{
  "translate": 0.12,
  "encoder_norm": "layernorm",
  "encoder_norm_position": "pre",
  "encoder_parallel_block": false,
  "encoder_patch_size": [8, 8],
  "encoder_layers": 8,
  "decoder_attention": true,
  "residual_init": "zero_last",
  "orthogonalizer": "polar_express",
  "steps": 7800,
  "batch_size": 128,
  "warmup_steps": 230,
  "adamw_weight_decay_other_params": 0.01
}
Rows from block 8 of the decoder, named by matrix and row number. Rows with one number belong to one channel. Each number is 50 + 10 x the weight over its row's rms, rounded and kept within 0 to 99. All counts start at 0. After the name is the row's rms in percent of the matrix's.
# convs1: first pointwise conv (decoder.decb.1.2.convs.1.weight, 96x96x1x1), inputs 0-95
# convs3: second pointwise conv (decoder.decb.1.2.convs.3.weight, 96x96x1x1, transposed), outputs 0-95
convs1.31 089:51 47 53 64 83 46 53 24 47 56 62 52 41 55 42 46 41 49 50 69 51 47 62 48 53 57 62 48 48 48 49 53 47 48 66 43 50 45 50 38 45 65 50 38 52 62 40 53 48 55 60 54 59 46 71 53 65 46 47 23 32 51 51 48 67 58 33 62 40 55 50 27 55 49 33 55 47 57 39 57 68 47 55 47 48 36 50 42 46 43 45 47 57 30 48 55
convs1.33 097:50 51 44 47 65 44 59 70 46 58 45 38 55 53 59 47 62 56 41 60 43 50 49 30 47 67 51 48 47 37 50 49 49 60 34 44 50 37 42 44 47 44 44 47 37 60 45 38 46 46 49 47 67 47 49 45 52 53 31 37 40 47 65 67 47 69 52 39 30 49 53 82 52 53 38 57 59 55 48 35 63 43 54 40 45 63 48 31 47 78 51 50 52 56 42 39
convs1.35 101:51 37 42 46 56 68 41 57 56 51 53 40 39 48 49 52 43 40 45 43 38 48 57 47 53 47 52 44 51 28 40 47 54 42 38 42 25 50 36 52 54 67 61 51 56 45 51 56 62 44 49 60 42 49 49 44 31 63 59 40 48 49 50 61 53 59 58 45 58 40 47 82 49 50 18 47 46 41 38 51 54 56 56 66 41 37 50 38 30 57 35 45 55 31 52 39
convs1.37 089:51 47 32 38 46 65 48 49 62 58 52 40 57 49 56 29 54 50 29 27 50 42 48 51 47 53 58 48 53 28 42 60 51 57 44 42 41 52 43 41 55 50 40 52 29 48 47 47 49 50 53 36 61 40 51 43 75 42 37 43 31 45 46 59 68 49 51 56 52 43 45 49 48 50 55 47 59 45 22 36 40 62 49 54 43 67 47 35 58 74 55 59 58 45 56 39
convs1.40 106:36 61 52 55 30 53 41 50 50 56 53 46 56 53 59 53 50 38 62 32 64 37 43 48 52 49 52 80 47 54 60 48 39 58 65 61 53 46 50 65 55 58 31 48 59 48 42 61 57 50 47 50 30 62 54 42 57 62 46 57 47 66 40 62 45 37 47 54 55 44 65 34 54 54 63 47 46 37 61 65 47 26 34 60 66 68 50 46 44 59 52 54 50 62 40 61
convs1.41 107:71 48 42 59 79 43 53 46 46 49 53 40 47 36 49 58 42 50 57 50 50 46 57 61 52 58 52 46 48 45 41 59 52 27 41 51 48 49 47 48 49 39 45 59 49 36 48 64 48 64 45 60 38 52 47 53 39 54 42 29 46 44 46 48 40 47 54 41 46 52 56 51 48 46 09 67 59 63 65 60 44 33 37 41 42 77 43 49 45 41 54 52 52 41 42 42
convs1.42 109:46 60 58 84 43 49 50 26 51 51 56 51 34 10 43 45 37 38 37 49 48 41 55 44 48 58 44 51 45 44 53 39 43 43 56 43 49 76 44 39 57 45 51 46 55 75 46 54 45 49 45 38 48 57 39 41 51 43 35 28 57 49 50 53 49 55 64 51 59 57 55 49 61 41 62 42 40 48 57 52 64 52 51 54 46 53 55 67 57 49 44 54 52 56 42 52
convs1.44 087:45 58 52 47 68 53 47 46 58 53 58 56 52 53 40 43 48 58 44 53 50 44 51 49 65 61 68 41 51 47 47 48 48 33 45 47 46 52 43 48 49 53 45 55 52 68 24 53 46 54 45 57 74 45 55 44 56 42 59 00 30 59 65 51 32 49 28 48 60 49 45 48 50 45 49 51 44 44 50 56 43 44 59 39 53 40 51 53 56 45 59 52 51 38 45 50
convs1.47 104:41 44 39 57 48 53 70 64 48 59 55 51 41 57 52 45 53 39 39 76 50 47 43 39 52 69 46 51 49 46 47 46 47 42 52 36 11 33 52 60 50 54 51 45 52 43 46 60 50 67 50 43 25 47 33 50 46 57 46 56 39 61 44 69 47 45 50 50 43 36 44 52 55 43 58 71 38 39 50 66 48 26 47 50 64 52 51 55 55 54 51 55 47 62 48 55
convs1.51 096:58 56 54 53 54 33 59 64 54 49 43 46 50 40 36 47 47 32 62 62 41 53 50 48 53 55 49 51 70 46 30 52 54 34 59 37 51 41 33 55 35 53 42 50 66 51 52 35 51 43 51 42 59 54 53 50 46 56 34 24 48 36 52 50 47 38 43 34 44 67 48 33 59 43 41 40 43 54 45 52 53 43 77 42 24 48 65 33 37 55 49 50 57 45 55 50
convs1.54 104:46 65 59 53 63 42 44 61 50 56 45 48 63 52 53 60 52 59 61 35 59 59 35 31 48 37 56 60 58 59 52 50 48 49 62 49 49 71 60 51 41 44 45 54 51 67 52 53 54 50 48 52 52 31 50 60 55 61 55 39 65 43 64 33 50 68 48 52 52 52 46 34 39 54 43 49 63 52 67 63 45 54 58 51 54 18 54 59 54 51 48 42 44 18 55 30
convs1.55 104:51 52 60 60 51 51 46 52 50 47 58 61 53 45 48 28 45 48 94 64 55 54 38 70 52 59 52 61 54 51 52 50 51 64 60 49 67 53 57 33 51 56 31 37 57 48 43 49 61 56 45 54 50 53 47 52 42 31 43 38 52 45 60 43 40 61 35 57 44 49 29 32 51 54 51 33 50 48 62 46 27 38 39 40 45 43 52 52 49 49 59 51 39 58 47 41
convs1.57 104:48 55 55 22 59 36 47 49 53 57 57 51 52 52 41 63 60 42 24 47 34 53 69 48 51 48 51 57 46 45 59 44 51 39 60 50 50 55 40 44 46 56 56 57 55 49 40 62 49 41 52 55 45 51 45 48 54 43 45 55 51 50 53 49 70 64 50 61 37 46 57 56 45 40 49 46 53 48 40 29 44 55 31 59 53 00 56 42 47 58 55 55 62 33 49 47
convs1.59 110:55 55 62 52 38 43 40 49 48 65 43 50 42 39 50 40 32 52 41 58 72 62 46 59 51 36 60 63 49 57 56 71 49 69 43 50 29 57 60 58 47 57 56 57 56 52 50 50 52 51 48 32 45 82 50 67 54 54 49 45 54 55 57 31 45 56 65 33 44 43 47 55 57 72 51 41 55 52 66 68 57 38 55 43 48 54 53 40 46 43 33 46 50 45 48 62
convs1.60 076:56 54 56 41 79 48 54 42 55 55 38 51 57 49 44 65 54 47 42 50 47 54 58 46 54 44 51 59 52 55 43 49 55 40 33 49 52 43 40 38 55 62 55 51 38 59 37 45 46 42 35 47 46 48 55 50 50 56 54 39 67 54 49 45 47 53 75 46 39 95 44 53 37 43 63 60 51 19 45 47 55 60 41 43 40 42 53 65 34 45 47 49 48 58 45 49
convs1.62 094:47 52 55 44 56 71 58 23 48 52 39 66 58 54 45 42 34 42 66 58 58 61 35 37 44 78 56 45 47 38 49 54 36 51 42 55 46 35 47 44 39 61 52 47 57 53 37 54 57 56 52 56 52 58 63 65 58 46 40 37 36 41 51 46 63 57 57 52 35 52 48 53 48 50 54 64 41 25 63 59 58 49 62 65 49 50 47 48 72 46 67 47 37 47 57 55
convs1.63 095:45 11 48 52 48 48 55 55 52 51 60 44 55 56 40 50 47 24 61 42 47 55 43 46 48 52 51 48 47 52 51 53 44 48 54 42 45 56 49 48 51 55 45 53 52 48 48 51 55 45 47 42 53 37 42 40 48 73 51 56 49 49 51 99 56 51 52 39 45 44 47 76 52 56 49 57 49 51 74 58 58 51 38 61 51 57 53 64 48 53 49 51 37 52 48 42
convs1.65 110:49 50 47 50 49 46 43 43 58 53 42 61 54 46 50 21 53 41 47 46 44 43 53 54 61 73 62 49 49 66 49 44 56 54 44 40 46 45 56 39 46 60 21 44 36 48 16 48 46 50 45 55 61 46 46 50 48 50 62 12 29 60 55 51 48 65 54 62 53 55 54 47 53 50 65 52 38 55 49 49 50 47 52 47 40 48 46 47 57 48 78 50 57 45 45 54
convs1.66 118:46 45 51 63 59 50 42 54 57 41 39 50 44 50 51 30 44 57 49 46 53 46 62 52 49 74 59 50 37 66 45 52 61 56 35 44 44 49 50 25 46 55 25 53 41 78 30 54 53 43 52 48 56 63 60 57 35 49 35 53 19 55 55 59 34 46 35 57 53 68 53 55 51 54 52 50 49 60 52 41 55 50 49 38 41 68 50 38 43 52 64 53 54 49 45 61
convs1.67 099:55 64 43 51 37 63 50 54 40 48 36 65 58 60 60 44 51 39 39 53 50 50 26 62 29 50 58 63 48 42 35 49 53 55 57 47 51 67 54 43 43 42 49 56 49 54 50 37 60 54 53 57 28 45 56 52 48 26 50 58 50 53 45 25 42 54 56 66 47 60 30 61 46 50 67 54 53 42 68 76 31 41 46 48 58 47 58 54 58 54 54 50 63 56 55 54
convs1.68 101:63 44 52 47 36 42 57 54 55 44 34 59 48 44 62 58 44 50 53 30 59 45 35 67 54 52 51 49 66 42 33 52 47 46 55 43 65 70 45 54 45 51 58 56 53 57 44 51 60 48 52 53 43 50 78 61 15 47 59 27 57 50 52 46 39 51 53 40 63 60 50 62 39 47 58 61 52 45 50 51 43 39 57 43 32 31 50 39 56 26 49 54 49 45 49 57
convs1.69 099:60 49 49 45 61 46 52 57 54 39 56 42 47 47 38 52 54 57 57 53 41 38 42 55 52 46 41 34 48 43 46 53 62 40 31 49 46 53 37 56 53 37 52 54 41 61 61 43 37 51 46 44 71 56 30 57 57 36 59 54 57 48 50 67 55 54 57 49 88 52 32 25 53 44 40 54 51 55 33 29 75 60 43 48 66 61 44 55 50 50 39 54 51 57 53 49
convs1.71 096:46 51 41 58 51 37 64 45 56 49 55 51 63 55 58 44 36 69 48 50 65 72 69 53 50 55 54 56 48 44 46 73 54 56 33 58 52 20 42 50 54 38 38 49 56 52 42 50 57 52 56 50 73 61 45 45 50 56 31 38 51 36 52 63 48 71 57 36 45 49 55 65 49 51 41 64 57 48 63 45 59 44 57 47 49 60 52 21 47 60 60 45 52 49 48 43
convs1.73 096:57 58 46 40 46 88 46 57 50 44 40 65 57 46 70 45 52 52 55 56 59 36 41 61 41 52 61 54 56 45 47 50 48 53 62 44 41 72 57 36 50 46 50 43 58 51 50 47 83 53 42 49 28 47 35 62 56 32 56 48 46 51 45 24 46 43 40 47 39 55 52 53 53 53 60 56 58 43 42 69 37 50 58 53 58 57 58 44 47 66 51 50 45 65 52 49
convs1.74 090:47 45 53 35 62 73 47 54 57 55 59 38 50 55 54 37 51 56 57 54 42 47 53 49 51 48 54 47 50 48 43 53 50 34 30 46 46 58 40 41 59 52 54 48 58 67 51 54 53 45 53 46 49 55 43 19 48 45 47 34 48 39 50 57 54 52 56 53 42 43 43 57 54 54 34 34 48 57 18 47 55 63 55 48 44 06 47 49 39 53 50 60 50 27 51 54
convs1.77 104:51 51 68 49 50 40 53 50 45 53 48 48 46 50 41 53 51 62 47 40 63 30 50 55 54 53 49 46 54 70 58 48 47 46 68 63 51 64 62 42 58 45 44 44 58 54 55 47 62 47 58 49 42 41 61 48 50 67 51 49 58 45 65 51 32 61 46 57 69 53 47 36 44 58 56 50 16 53 52 83 49 48 49 56 40 26 50 68 48 62 53 46 40 30 48 59
convs1.80 116:49 60 61 43 58 55 47 53 61 48 33 61 53 44 71 49 52 47 50 39 45 37 25 52 53 45 56 56 51 45 42 41 55 53 57 54 44 49 58 54 56 48 55 50 61 44 53 50 54 41 54 52 09 63 55 71 37 41 56 64 64 46 39 27 43 52 59 53 59 57 47 53 63 35 48 46 41 48 46 63 47 56 82 54 46 50 64 55 53 50 37 52 59 49 55 62
convs1.81 116:45 49 50 47 57 46 47 48 44 56 61 42 48 56 56 52 57 45 60 49 52 46 52 54 48 39 65 46 56 58 61 52 52 43 52 49 46 52 50 54 52 40 52 25 54 73 35 43 50 67 56 42 47 55 35 45 51 54 47 21 35 51 53 48 34 26 33 53 55 48 56 27 53 44 05 49 47 51 50 51 47 45 51 50 49 54 53 51 39 63 49 48 63 73 50 47
convs1.85 097:28 63 40 51 45 62 43 54 45 53 63 38 51 44 44 23 49 45 57 68 43 47 39 47 52 43 59 64 53 60 54 56 58 54 59 52 54 51 43 28 47 37 48 50 42 35 42 52 44 43 43 56 79 51 52 42 41 45 38 21 38 43 47 63 52 49 47 55 40 66 40 53 51 51 40 50 56 56 53 38 35 72 56 54 41 49 48 50 46 66 69 54 50 36 50 49
convs1.86 101:46 45 46 46 56 84 61 59 59 54 43 43 49 57 53 45 46 57 45 41 54 50 55 43 41 44 58 51 46 53 54 95 45 57 53 49 48 37 51 40 49 45 61 51 63 75 60 50 60 43 53 39 50 61 48 34 50 46 54 38 48 45 55 55 39 58 56 36 53 52 51 64 52 54 42 70 47 38 75 44 42 53 50 52 40 58 62 27 44 56 49 53 57 48 49 40
convs1.87 079:47 53 57 35 61 52 55 42 51 56 52 42 53 58 41 04 55 47 45 49 53 48 42 57 58 49 50 55 47 55 43 54 47 12 24 44 52 54 50 49 52 45 53 61 44 63 37 50 52 43 27 47 41 46 61 55 50 49 55 24 57 44 56 45 43 47 40 47 51 44 40 59 48 48 60 54 51 37 56 56 46 50 39 54 57 50 55 45 31 42 63 38 46 42 55 55
convs1.88 103:55 55 61 47 36 49 41 39 37 47 46 53 59 52 48 25 62 62 55 41 45 46 38 47 52 59 56 59 58 60 57 29 53 46 52 49 60 41 52 70 53 56 44 47 48 39 35 57 56 54 48 49 52 49 35 57 57 43 64 67 39 55 61 54 42 34 49 72 46 48 67 46 49 64 42 50 37 84 44 67 52 43 47 56 48 37 52 58 50 61 72 47 46 67 48 53
convs1.89 108:41 59 66 49 49 40 43 51 46 50 36 62 46 56 36 34 14 52 45 42 58 48 48 44 59 51 58 60 38 44 48 47 49 48 53 37 58 47 44 56 55 63 58 41 43 67 49 57 45 54 40 55 50 53 50 53 51 58 48 08 33 62 53 51 55 45 40 63 50 45 45 48 42 60 67 49 31 41 62 38 42 51 47 62 55 59 48 42 53 35 56 55 49 33 40 49
convs1.90 096:52 34 50 52 30 45 43 47 36 46 44 50 45 56 68 48 49 84 45 55 43 56 40 39 48 43 52 41 51 51 43 61 45 55 65 46 44 51 57 48 46 62 74 53 46 73 50 45 36 50 45 50 41 62 47 62 41 52 44 39 54 52 49 37 40 53 37 61 31 61 55 45 49 58 44 51 25 49 71 60 49 51 58 67 58 25 52 49 43 54 53 49 57 50 44 65
convs1.92 104:60 51 49 49 35 49 51 39 51 66 47 33 51 43 56 71 49 64 59 57 61 46 51 47 54 44 62 63 51 50 66 46 56 60 54 39 55 52 61 58 52 48 33 53 60 64 48 50 51 49 24 45 44 52 48 70 55 51 62 80 61 71 66 22 50 47 64 56 53 35 64 46 49 46 46 53 50 46 43 57 44 36 35 46 53 37 64 50 59 46 48 41 55 64 50 43
convs3.31 104:56 65 55 56 59 36 54 57 65 62 27 53 50 48 59 50 54 53 57 42 60 56 38 53 61 34 45 43 61 38 38 44 44 61 50 35 51 45 45 56 57 61 44 55 55 39 51 49 87 57 53 46 53 69 50 38 42 58 67 54 57 35 45 61 47 54 33 69 45 40 43 46 59 45 45 56 52 44 48 58 59 44 33 67 55 57 52 51 52 31 46 48 33 33 45 64
convs3.33 122:70 37 53 52 40 55 42 53 58 49 57 39 50 73 42 65 31 61 60 54 50 43 46 70 40 54 44 63 40 47 57 29 37 37 58 54 46 52 56 52 29 61 46 40 72 53 51 50 41 53 56 60 54 50 44 47 60 33 42 46 59 58 46 41 37 41 47 51 47 47 43 61 53 51 50 50 36 45 39 56 59 55 53 49 55 41 33 45 50 65 60 65 45 55 64 18
convs3.35 095:59 55 35 39 43 62 43 45 62 45 45 67 57 52 49 53 46 54 52 62 58 32 44 30 48 60 52 48 39 51 42 27 51 52 44 44 62 53 48 53 48 40 41 53 55 57 47 31 52 39 45 44 65 61 62 58 67 32 26 45 63 32 42 66 44 79 54 51 42 54 55 56 45 47 52 54 38 54 50 34 41 30 43 51 51 49 45 67 49 46 46 34 58 46 50 42
convs3.37 090:65 43 48 24 55 49 55 48 53 45 29 50 59 56 63 32 56 45 44 41 62 62 58 32 45 46 62 48 57 33 63 69 46 45 61 63 58 46 59 49 48 47 32 43 34 55 47 39 46 61 71 54 44 50 52 35 56 64 46 41 41 46 63 59 46 54 57 64 50 54 55 37 43 50 38 40 61 31 45 55 50 39 51 46 55 49 53 25 48 55 45 53 42 55 67 65
convs3.40 107:39 54 47 53 51 49 30 49 45 46 69 33 46 38 53 69 47 49 41 44 42 53 51 38 51 61 37 53 43 46 62 44 40 57 58 32 63 45 47 65 68 63 44 53 30 33 35 57 70 52 59 55 37 70 51 45 62 53 53 48 48 45 65 47 34 58 49 27 46 45 69 36 37 55 51 41 48 46 55 45 33 51 60 38 64 60 50 60 48 45 46 50 53 43 43 51
convs3.41 081:23 59 43 53 57 56 48 54 63 53 36 45 65 61 55 50 56 48 45 53 41 59 51 38 71 55 64 57 60 57 57 57 38 57 68 48 55 45 60 35 45 54 48 40 56 47 44 39 76 52 54 50 57 40 48 35 57 49 55 63 66 42 54 32 63 58 49 53 52 48 45 61 65 45 53 53 50 39 69 35 33 65 34 59 43 58 55 54 68 56 47 53 33 55 50 35
convs3.42 087:49 52 43 35 31 33 48 51 53 62 43 45 42 42 41 61 65 65 46 44 53 55 46 24 52 51 46 33 49 45 58 57 45 51 51 46 44 47 48 46 68 57 47 51 41 37 50 28 54 46 63 51 42 38 74 51 42 31 52 47 55 49 59 44 36 34 43 41 56 31 54 59 57 45 38 50 59 36 36 55 38 43 40 50 38 30 51 60 69 55 47 43 51 50 44 30
convs3.44 057:65 43 49 50 61 48 42 45 48 53 49 48 53 41 78 55 33 35 41 29 53 31 53 44 46 36 72 48 45 61 33 56 55 37 33 40 45 47 52 50 65 39 59 52 55 51 29 44 50 56 34 52 42 44 48 48 68 52 54 57 59 64 49 72 41 38 48 58 55 38 56 55 53 45 53 63 32 46 50 41 35 45 42 53 45 48 44 53 50 43 55 44 39 41 30 66
convs3.47 092:47 67 74 43 45 63 53 29 43 36 55 46 25 44 56 52 48 68 53 37 53 47 47 57 54 42 42 67 43 53 69 64 56 55 41 49 67 54 58 46 52 49 56 49 54 40 30 48 46 61 44 49 35 54 59 68 43 49 68 42 62 68 42 50 59 47 55 62 56 52 45 61 46 39 31 49 55 66 55 49 52 30 61 33 52 58 51 54 42 47 49 55 45 49 61 36
convs3.51 107:50 52 50 45 53 29 54 40 48 42 46 49 47 52 47 32 36 49 48 41 51 35 49 46 54 62 42 53 28 56 65 67 53 48 55 62 46 41 51 58 76 60 62 66 56 55 45 54 59 55 53 62 36 52 52 55 66 48 50 36 59 37 39 54 53 50 47 65 77 42 64 56 58 54 46 55 53 54 28 56 59 60 29 45 73 47 51 38 42 59 45 62 41 43 38 47
convs3.54 133:50 41 46 53 68 54 42 41 52 45 49 52 64 55 49 49 58 46 47 38 43 46 49 45 49 67 74 47 53 41 40 46 52 56 55 62 53 44 24 52 52 39 46 44 50 47 56 65 51 22 71 40 36 48 55 35 49 38 47 56 37 48 65 59 44 59 51 42 27 56 51 51 66 65 62 48 32 38 64 62 54 47 35 48 37 45 57 35 46 32 58 48 41 43 50 59
convs3.55 104:51 31 70 48 52 45 55 41 45 47 50 54 42 67 44 59 42 71 31 44 25 46 56 44 59 48 35 45 46 37 55 51 42 43 51 50 69 51 56 51 64 35 44 57 38 55 65 69 46 64 72 41 48 40 47 50 58 43 49 47 56 54 54 52 43 56 71 52 41 41 49 55 64 55 48 48 32 43 37 66 48 48 58 49 62 48 56 44 28 57 67 44 38 43 55 52
convs3.57 092:56 41 52 48 59 40 58 50 52 60 49 38 52 42 47 43 48 38 65 46 30 54 55 49 56 66 37 41 65 60 62 48 59 62 55 36 53 30 48 46 50 33 47 47 41 37 49 61 52 56 40 70 37 46 64 58 53 63 56 37 57 43 45 49 44 80 53 49 54 56 50 52 44 53 58 63 69 63 70 65 58 62 58 32 50 52 51 49 64 42 37 58 46 52 44 29
convs3.59 084:33 43 36 46 53 55 58 56 59 58 66 44 37 46 54 51 57 55 55 48 24 66 44 47 56 62 51 60 62 65 57 29 40 33 61 54 45 56 43 56 49 30 52 48 47 41 60 49 72 33 48 57 61 65 47 58 59 49 58 60 43 47 70 48 43 63 56 33 54 40 51 53 61 55 62 59 53 46 51 69 52 41 35 41 56 46 41 51 58 53 73 46 50 63 61 49
convs3.60 066:24 49 48 61 59 50 49 43 19 38 59 46 35 58 44 38 40 42 43 45 66 54 37 45 48 63 53 48 55 57 48 43 50 43 56 47 47 65 63 41 47 55 43 56 30 48 61 45 61 49 43 45 44 48 49 50 63 38 45 40 39 56 60 51 30 49 44 50 60 62 70 52 40 34 44 39 28 62 51 48 49 36 51 57 49 50 40 46 51 53 40 69 55 54 74 43
convs3.62 095:55 46 60 56 60 49 45 55 59 53 45 66 52 44 62 49 58 36 37 45 51 53 38 41 66 46 61 70 40 49 57 52 50 35 42 60 46 46 67 45 50 56 46 58 39 63 45 41 44 50 65 46 64 21 69 50 34 58 64 45 36 63 55 34 46 42 51 38 35 48 41 58 38 40 49 46 54 38 36 44 46 43 44 44 34 57 25 59 32 49 52 57 44 41 54 48
convs3.63 134:47 53 57 45 52 45 49 48 45 56 60 43 61 47 52 36 34 15 50 57 72 60 57 41 48 42 37 51 56 57 45 71 38 51 45 50 44 47 34 56 40 49 40 45 58 53 60 55 54 62 43 58 64 59 69 57 47 31 53 48 38 43 49 45 46 64 51 46 51 59 35 68 57 30 64 57 48 57 39 59 60 42 58 45 37 41 57 27 65 59 51 50 43 52 47 56
convs3.65 077:47 35 29 44 49 58 48 34 44 45 40 55 53 53 43 62 66 58 53 56 37 54 38 52 53 62 34 62 59 58 57 63 56 46 55 55 64 45 58 52 55 50 47 61 56 55 43 50 60 53 54 43 36 59 45 44 62 62 37 56 38 26 37 43 67 42 30 50 56 58 33 46 47 52 69 44 71 63 45 43 44 42 55 51 53 36 53 44 53 38 47 39 47 69 38 29
convs3.66 071:55 41 57 45 51 66 42 47 37 38 46 58 45 49 63 50 35 63 43 56 49 35 40 33 66 29 35 45 80 49 75 51 34 69 44 57 51 56 39 37 58 43 29 70 47 54 40 61 52 30 37 54 49 48 51 41 59 44 47 53 55 46 56 46 38 53 53 37 49 53 45 44 33 53 49 62 53 40 52 44 42 45 43 43 57 49 51 35 50 59 44 45 52 52 38 54
convs3.67 094:48 55 63 49 46 48 47 30 40 58 55 56 44 56 55 48 56 47 50 45 62 29 48 56 62 55 44 62 55 37 60 49 20 41 55 63 58 67 49 48 31 56 50 61 72 53 49 50 43 34 58 59 54 59 46 47 64 49 52 47 55 54 37 64 36 40 50 56 60 54 42 50 65 34 60 54 30 41 53 54 59 26 39 58 54 47 39 47 67 40 57 59 35 37 45 52
convs3.68 092:52 58 43 54 44 53 66 48 44 43 43 59 38 44 42 57 52 42 78 56 49 45 44 46 30 54 26 49 45 58 18 23 64 56 56 56 51 54 44 45 31 51 55 61 38 37 51 55 27 51 47 49 56 45 48 36 30 41 47 52 51 55 44 50 62 58 49 52 44 49 43 54 54 57 61 62 52 40 62 55 26 47 55 63 56 45 55 55 58 63 56 58 42 49 53 58
convs3.69 110:57 67 43 57 45 56 40 56 38 53 62 45 34 53 63 54 69 56 56 63 41 51 54 51 53 61 40 49 44 49 56 53 46 50 44 58 56 25 37 35 57 64 33 60 48 56 68 45 61 58 39 35 35 42 55 37 39 58 59 50 41 60 62 49 63 51 49 70 53 42 43 48 51 51 44 40 41 65 44 43 47 52 45 28 30 55 44 57 58 59 73 65 51 48 38 57
convs3.71 149:60 50 58 46 50 54 44 74 60 41 58 42 52 51 44 53 48 48 31 47 35 50 38 37 51 61 47 55 63 50 57 42 54 54 44 26 40 61 62 37 38 57 47 55 56 46 37 42 57 53 43 31 44 72 52 50 39 57 50 67 35 60 47 38 50 54 51 44 38 49 47 57 43 50 55 52 34 50 65 40 34 53 44 59 55 41 49 32 63 68 24 60 44 48 68 38
convs3.73 110:49 65 44 55 59 48 52 35 55 59 70 49 65 53 53 40 66 67 35 50 58 48 54 53 72 52 34 52 55 57 47 36 68 57 65 34 44 47 36 34 51 59 48 54 45 58 47 48 56 52 57 39 44 54 50 63 41 31 37 49 55 45 49 45 60 35 47 54 57 39 76 67 57 56 56 54 63 29 41 56 40 32 44 61 62 54 51 36 60 54 61 46 48 56 53 49
convs3.74 125:59 62 72 51 42 65 57 47 45 38 43 58 50 67 66 56 38 57 53 66 55 43 61 39 58 52 55 46 51 63 51 27 40 37 57 38 55 55 44 72 42 42 51 58 47 53 69 46 72 71 58 60 51 40 58 56 61 65 60 52 51 46 54 34 43 58 45 40 49 57 49 70 47 53 51 45 69 42 29 49 56 46 33 55 43 62 46 47 51 55 48 47 41 56 40 42
convs3.77 103:53 41 48 56 58 37 52 57 60 48 50 33 49 62 59 54 43 48 58 37 33 34 31 30 63 49 52 48 55 64 51 58 58 43 64 58 22 52 30 52 31 49 59 50 42 58 52 54 64 34 48 47 58 60 60 60 46 42 42 47 60 42 41 55 44 58 53 66 67 58 47 58 46 62 55 51 56 36 43 44 69 52 69 53 54 45 47 52 60 46 68 52 59 69 54 50
convs3.80 104:43 59 41 54 49 34 46 35 42 62 59 41 51 47 42 54 47 44 53 49 55 35 42 61 43 57 60 45 54 45 61 57 57 62 46 57 40 51 45 48 53 50 53 51 38 39 54 51 52 46 55 61 59 62 57 36 62 42 67 54 43 38 31 38 46 61 53 38 45 61 51 34 58 49 43 67 46 73 45 35 22 54 70 23 74 55 55 56 39 52 56 58 42 63 50 56
convs3.81 066:43 43 67 56 49 39 27 51 30 53 55 47 53 58 66 52 48 46 70 49 46 33 56 47 49 65 67 38 50 53 56 43 46 60 65 44 63 60 39 51 44 54 58 50 51 63 29 50 62 46 28 47 71 54 73 50 54 61 53 30 39 47 42 62 42 56 42 53 50 66 47 40 55 69 60 54 42 39 47 52 51 50 48 41 49 43 35 65 50 63 60 52 51 51 54 58
convs3.85 101:64 40 61 43 49 39 38 49 27 52 45 51 62 45 62 53 45 55 56 39 54 62 58 53 61 74 36 58 49 48 52 55 45 37 51 58 45 69 66 42 51 49 49 57 45 40 59 59 53 53 52 44 56 71 56 48 56 56 47 41 49 80 40 81 52 48 49 34 49 49 48 26 68 33 54 45 51 51 49 36 47 58 60 63 51 43 45 49 49 64 58 40 52 58 50 51
convs3.86 098:35 70 54 51 67 60 64 45 56 72 47 60 55 64 44 60 49 47 47 53 48 42 44 28 54 57 45 44 48 41 45 27 43 50 66 49 38 71 56 41 27 44 36 52 63 49 57 37 51 55 42 54 37 57 49 56 55 48 42 52 64 59 43 59 38 47 64 41 45 54 41 34 45 40 40 59 81 48 44 54 50 54 46 46 51 62 52 60 58 50 60 42 65 54 55 52
convs3.87 073:47 54 54 57 49 45 66 41 50 53 58 58 53 50 45 44 51 72 60 59 59 64 59 57 40 48 66 57 53 56 40 55 53 48 27 68 47 43 35 51 45 47 65 70 55 58 41 47 64 48 54 35 37 68 37 47 57 49 62 47 54 81 61 46 50 50 42 26 41 62 45 50 49 51 45 51 55 55 28 48 62 58 53 54 66 45 65 32 51 45 45 55 53 54 40 41
convs3.88 073:47 53 59 54 50 44 44 60 65 38 44 34 58 50 50 64 26 47 47 51 64 25 39 52 69 50 65 65 62 51 59 45 65 50 60 62 49 40 59 62 45 53 48 38 61 49 55 74 31 54 53 56 41 60 49 55 38 51 45 41 49 34 39 41 51 66 61 32 36 59 39 56 57 44 44 50 67 54 54 46 48 40 34 53 56 47 38 62 53 47 60 58 52 44 38 60
convs3.89 068:56 60 53 36 39 36 55 44 45 66 60 47 40 39 73 61 58 65 52 63 46 67 54 52 52 49 47 49 57 53 44 47 45 46 66 44 53 54 56 42 33 54 46 37 64 44 46 59 43 44 52 63 60 49 53 45 50 33 43 64 57 65 55 62 51 65 44 61 56 30 35 67 54 48 37 48 40 62 40 67 49 67 61 47 44 60 54 68 67 57 46 56 31 60 49 65
convs3.90 113:42 43 57 49 57 46 56 59 51 47 68 55 30 54 60 50 53 55 56 38 50 55 46 54 52 54 32 62 40 45 43 63 58 50 50 50 46 46 56 55 45 37 54 60 53 46 58 48 63 59 59 40 64 34 54 40 21 62 43 57 67 49 46 56 49 47 68 38 34 39 42 37 70 51 45 48 79 48 46 60 51 58 47 57 49 50 53 42 22 64 56 44 54 42 42 30
convs3.92 078:67 27 57 39 56 63 58 47 47 45 45 74 66 28 50 40 49 45 46 47 58 37 49 67 55 49 49 58 43 48 56 44 65 34 53 46 55 54 59 62 47 51 64 45 47 57 65 57 70 58 46 58 42 64 40 54 59 49 47 46 44 60 35 55 74 59 50 69 54 40 49 59 50 56 54 62 69 55 50 62 35 57 66 65 52 48 62 46 48 39 64 47 39 54 59 48